Rows from block 7 of the encoder of a small spectrogram FSQ autoencoder, named by matrix and row number. Rows with one number belong to one neuron. Each number is 128 + 32 x the weight over its row's rms, rounded and kept within 0 to 255. All counts start at 0. Numbers have three digits each.
After each neuron's rows are labels from the 100 clips, of 14976, where the neuron reaches its highest value: "strongest on" is what is common among them. Only what is clearly more common there than usual is listed. The data: drum patterns on synthesised drum kits.
# fc1: MLP up (encoder.blocks.7.mlp.fc1.weight, 2048x512), inputs 74-147
# fc2: MLP down (encoder.blocks.7.mlp.fc2.weight, 512x2048, transposed), outputs 74-147

fc1.75:096086159155165122113190112110090187133098161131118161116161137121150106140146152101094155082089160101151089186108113094133124130146139081107156169083136120137127106149183150182125167128120125112146150150120166177157099144
fc2.75:123157047104088090117115125128159148155103096138154142113088109124173164082123182145161115085120134137109120103079124116162124177155164150180092095080101129145135139077107165109105141106137113141216107116074109127112194162
strongest on: high tom

fc1.177:145098154096131061138110138122099142097117167144116082122166114218122085142182110119125160167150132117135147191144083099131160099139089146137144196153139115173113134178099110151168130155115130162118169170123123154153112143
fc2.177:146084142114144079174100152129087132153117175163157116179157144176131107144133093111102172169109121096129137137170132159158143140152107103127155163148133128102088125142121090164119074154095090141092171126118089174143053168
strongest on: high tom

fc1.360:089155125167123164120130178180111127081137153115117166179092166088100105165170175140155163115142164169116167113146159118146146130142086083096176122107102161141112078097106178144151132082179145134078140176099171109097148114
fc2.360:131153071086107081078109145097153096139022086147163189088086158159142115084112182157153143074146102076085136102095111127167197160164126117185071092078107123120107128072132143118153107122116073143160125107090091130111140171
strongest on: mains hum

fc1.310:163172130157133098167158150174098136168138114176084171161152148110132074114097142078093130171176168130141091116148137114190107129107140127136080088170153170127099173140099174091165101082150136125087138180128112181131083145
fc2.310:122113147147197163116157095158162142108223151128120141156107105126142122114154086122132106140122135180140112148098109104126065115131147155079159139158118102173148172127113070095125158148126225126148131145122164117108129050
strongest on: rimshot

fc1.554:113083172119134134130117190171165135133122127154089125167168118171113107115142187085106171098176094104085105104154071137116120122099149126170098179165081114133082129117087177120135094147148174139134092159123138113167104159
fc2.554:149109149153171149123164123128136145110178150112111083139141073091144162129120102102124111125116164180185152160097200116086041124119137113112174123154130104143147172150133132110108158165140119142116118094150150093100112120
strongest on: rimshot

fc1.663:127167079110146099144145081143115080114098164110060135074161152134106119144119176093134098134107081131140125106152126178153104119095130184077138187152111161105130128100175102159129086181152092163174140086136149177186116110
fc2.663:128114152115153121098142155105149103128023146100176151118129094159130127125112125125105169119143123091112133135131128156124158121146129103156137125147144132084096157159123134105166102149095007136097152099131129103102055140
strongest on: text has "noise"

fc1.95:105114076149138109149146104175160114172074127163148149138145116171142144165069089095103122193172127148109178116095049135189174169120141158094186197174149131169143065174101109125166148125072118109067146130145135190099105152
fc2.95:120139132122069131136113147116107095129038095105139133078151181146100105156118155142121142147140112060117127111169132161123224121111113102151105126127140152081109083142142173154147099107122052113093118127153120140160124165
strongest on: thin (high-pass)

fc1.448:174042098146101157158114144198138174164010128167119135162115165191129118127175111108155123118139133129113099122109127125212162158166127090208102104111089106140115137088098120167100162148145097165128154171105128157100135175
fc2.448:116128176182153186141158106150117136101203159089095088149153096075096150151121091128107083160126140186196124140141202100073059097083131136074177153171159129164170124152139094136108163134154191102107092152169172113146108074
strongest on: mains hum

fc1.690:109128115122180148086118126127163084156112152107086170153171118158117135181175187147158154120157167101076130176140150185097182120127152141189105085153117077179120132088123116158155084130159084116129160165126155102183144085
fc2.690:135138132143167160071173130132179144090124129123111161116107038091147139099109137127128136090145148182118118139069095130110076109134137151124133117125115129130120193147126135096152165153143134126168122126117165091083147081
strongest on: ride cymbal

fc1.321:099147150157188174110094144177132094154123146097152146115094171176172086094086095147106152076167121110173089129111120178157148075145138121111081102138149086147124091115122102093175186097095080155157140101085118142165148161
fc2.321:137114170142129130143114133150093141072160152144149123127170211145084083154127091120114144173153130121126109130170217162140151073108075129083149199134116146111088086175159073185127107137137142097094140168135128167167122123
strongest on: cowbell

fc1.6:091088148122126180082126125111093149102128131085106117103108180176168160083129091183116092144161170163113111079095131091152137163162136161183129077118103161117179098134101167077164119182140116142102136171092181164077162174
fc2.6:123121125111116118112112147146159134122094124112208167093123193177134098121133114132139158144148111088078089127133187180161186093146117127096124157121097156077057125149112086142183099120089099105126152138099115154127099135
strongest on: text has "noise"

fc1.342:120134139144138163150087143177153135088074126166150090147081076188120141151157107168160148100067139096086153140131051143158105171117143108097142094157163124075084096078177120188133119182106112088120115177178152127180185172
fc2.342:133110078104126084197110126136124136223158145126134100187124081141172179144131139135130104132067117124161156122144123104146100195152172107141130096130145120160174123076113120141086125124104141154144093113108084140139111150
strongest on: cowbell

fc1.699:113081130111120131112122187184095119198125122088137114140143122157184146188112132093119180151070070096168173154176131139109134120147084107125095102158145115137092086141087141157176091147108182170144090157095161157160128167
fc2.699:141116167142159136093148142105151134075138152109176115116139072107101172107094102118132131117157149167145138136117255135099074102106117126126151148118118124128106130153148111125133128141157116132118136119149150101122104120
strongest on: mains hum

fc1.238:144153105080097100130136137077115111136046105071091112122103094089170123113146151118121133161121095117129177094123060067138164180127140142154145115152089101096090150082086136134179118095144092176091167084157094150170084162
fc2.238:120092137108147098183116137141126117182130172098179104175146139172139154177135102125090128163094116089139131137186179135139148153136149096112147122154170143123150118126102085141119098132087094129080114122132100137150045136
strongest on: muffled (low-pass)

fc1.612:098147175117129108116165156125126152127194141139087101100124093112170139142165147161087139143105128141135149100136077135182089147155162181120126116162093147226113135118129166131118178183140124155193162139119117190084113116
fc2.612:153119021084115060128101144117143144190043124166161162152075121172200128088141166123146144094098122091095139126082097120187149179202145127190097094103106120132127173076109137104119123132092066156188146106048081152085136186
strongest on: clipping; ride cymbal; text has "clipped"

fc1.143:095164158089136162130175104135091112146085125178158135133159166145162125129144115127184154152123124153117151148143093159150130126130186183101088110193119147111105153138169107106148099164095196094180172127139157126089131090
fc2.143:142109069104105079179086118148096152171128135184134130167120222170149093124170125119136132160099123093111128129134066118190181159165121140141121145119107120147126107096114102152096109129106147135154149153079091194146154166
strongest on: muffled (low-pass); clipping; text has "clipped"

fc1.52:191123107164152145137096157159078126176106140119144161106104114158156116134132166130153119168118115110140115141146144144146123180125082156109108140120113136089089168129151138171178127119123088103161134154086163182169103142
fc2.52:139144123151126143120143138127125124117106134113138137121135111123130121117129133147137140136122149133142131140111255095132118124120135142136140136138143119140127137127134134122125145140137104122137127127134141126132128119
strongest on: muffled (low-pass); clipping; text has "clipped"

fc1.548:189107115075114144150092108126095165173097118086099066079136110158143088094075110185091121101175120163158148112177111134161155092098158151086146127179179097115166107130098137090156144084160114118117130132074078168171169087
fc2.548:125137115137163168094166121140200130133121117103145168116107061098174162120128144137131105108123135174134128141086109110114081134132172136133129087141133130146155201120108138083138164139121138131160113116117155080083124054
strongest on: ride cymbal; cowbell

fc1.345:169174151068105124079118093150175119096115133072066133141183056144094084082164118104191116099170172104138151075096128120166099117114188097134103097133101098121121125153143116121100158100177095168104129111129136070127075142
fc2.345:116161136150109172101144118137121119084121093134088150094128126094106088130126147155132119118160119152125110115120046133112125095109106159125121136122118139138123116139149145138143158117156140097149113155137171125141196098
strongest on: text has "noise"

fc1.175:097165084137132108099099130086093107135139144132118152091161093167168114123100163130102145122120109131125104082120117121136122153086142141142114162094099134182170176172179122110151109190121114175126162134143093130169131101
fc2.175:110153087120051127146100111155112129126103089114146146104127241152106108139149150140146112145152115098089098108158138123158211118119107158117092143107119150129125058112130112168132128087132162096141111182118123172180175132
strongest on: clipping; text has "clipped"

fc1.519:115187098125125122175166108160118097127100142134164183138136155156161127127145189143160072140105129091121126166179073064130104078132177150077179114178132120150108162132114101165144176108063186162121186117082106131080169075
fc2.519:153096085108135073164088124143109162151141151199134137176112205172150095103172111110143146158103130109107121132118056126195161155168113145137128154110086115142104122102115085142103106138114162137162164151074096195136156158
strongest on: muffled (low-pass)

fc1.50:091100139114149182094176117178115116105102082096147213142058200138134091144204105128159114096176142107093053113145123089185180122195184138125150090177114145176153120159097089093205135177086107141137160149129145118077109082
fc2.50:175110084124117096128117161099108151130106136153129112155128091107138161114093156104134132092103149144150167118105248125131104155131120100178110119082116112134138117095174172140081127129174084156153124098116105128130161182
strongest on: rimshot; march

fc1.594:165124135083090159092099133167146085091123102153172136088104077174161096151131084151133084187126094174169159090098148109095141128076082117116102104176080096138151086099098136158081084171139103076110150107071115155158102092
fc2.594:110146121125115132114122099150178137123139111076204129058123151129119184122135120135158090133162122131121115123137253103131131123120146169108124132119110132149133097117111093134129141114128168105140100159120137142144124098
strongest on: ride cymbal

fc1.689:134188144119123143101141178177094090110151120136101157118097126157094139142189168090089125185141138078083163080091071125163085083072108166183080165109097150098151108162155118093108127089162176178100088113157112089174120075
fc2.689:175085136134128068184096164105071150136160182156117050175165109143108152134101117105123152125108149127166156134149162148131100137131096079142140150102121127122110092125168128173085107148151073147079135104133080153144085222
strongest on: ride cymbal

fc1.298:187100153133142106177120139194142155158121147154123129141151014103146192157121104172144110134125162154149121104160091122149071154134161120096103156110148096212105143098114145160133164162142189109121113105139134130112148083
fc2.298:140111050082141065128105134133149139162047140185179190161086164181191090100155132122134163125114117083076123128101062140195176150202125141156112127116097119123104170107104103111137107148086088141169170134045093164096127153
strongest on: thin (high-pass); clipping; text has "clipped"

fc1.376:106097125130177155172130124183078089087124171109149118122158156154172165097125081078150149158085159171182136146149037165111144083119114118096121150108105084128073098093149163103090109131126175165077086112078092168105160092
fc2.376:094143205157101194109157132126122092083103110033121126087167112103071147170107118138110114152159128136149112122173209142070131081061120122101146138154163160102133092182145151145164129098144098096072093133210170090162106093
strongest on: cowbell; ride cymbal

fc1.670:083086133180112129081149097174111134155082115136076092159100118165146162122166102099125154078169161102153116163105087150117118185121094111163107086186096166100137169097129127165170118080138169131162184138093131147100182149
fc2.670:110115151116135140150142098169156133171153141115237122136150127141142185156139088136097089168107119114136136130168217109128125138131167136074142128155152131155172136129081077125103120126089143113113114145116143137143092093
strongest on: thin (high-pass)

fc1.495:075166104171090088162094081157121118103138101087147086178156082098165086128093086098081161100169185193113119175162129157155161157157086104086077105133134143104173172145128104116090109116162145114187125143079160118096182093
fc2.495:098143141114121150118148130129168084154037113041184144080135130155130152164117137143113120134139104075118134130160159130113178125126162106125128098168177139108153125143111132115163118118084049120078096118149136099128056101
strongest on: ride cymbal; thin (high-pass)

fc1.0:132117197087167150123109132093132114086124157095050155109124008123131115147170126093166134102135184121138190172088102131131093133112119121129166156099184141105099119158151161068089190111089141103165148155129161092140136136
fc2.0:101140176155159201098172124157167109077106137099147170107147143125126076153134110168096145156145116143120097135140090159115134075110126148096157149168145152116108176192124099124178129151104118099110131156143188112124108050
strongest on: text has "noise"

fc1.759:113141134188101152187109132148133176117181139134146138150072111154147116121160177112092175113146074188189131130157134174076122162186078093086157157123154091130154121106082161080088127137136088128178136141123160190160097154
fc2.759:099123153123116142181135128157143106162148142060181117130170160143128154190129104144099107184114118102142123132206254135118150126106159114081151131164170160118150110159100087159138112124089136115083088144155126131163072094
strongest on: mains hum; high tom

fc1.260:131083100154105113139123140169148115144154085136075111114131092156153130158084140147102136110105143107156165070141101108174154150148161150150164166167102081202179150139161112102089101137135105129113131114155141118145164192
fc2.260:109139159146140163090155135138141106078090130096182157093153142139109123138133115133103152149179127123117102139137255166122143067112099130113146152156136153096083140186133116128175115136121102092098147144147167116131104085
strongest on: rimshot

fc1.286:100121165184176122166084184152169107084074127083081171133139176167111074166149180152124080111118091150108150109081059099158076170082122110166175163177158181131134155179182139149129116098152097104161176102181101169104170143
fc2.286:118127076088071086191101135128110108215126110112115107164128099129160170147118166155128106126074107100146149097158131114133128203132168109168100084109154137141171091077121154142097109093120123152144079115129084140156131167
strongest on: high tom; low tom

fc1.245:155135102081178114149112138175179097186113139137140173100137069162119156175146105168159115153076130151139129171121111120129082169155194134099152107136167101105181154097046107139168153138101183178139121178123146142159150124
fc2.245:178095082110150048170077138129090182165171171207132090184112130154157137092146121107154142130086137130134146132103142127185093169173113126148132148102083108152111134087134101153069118155126143153168155123063071188120135194
strongest on: text has "noise"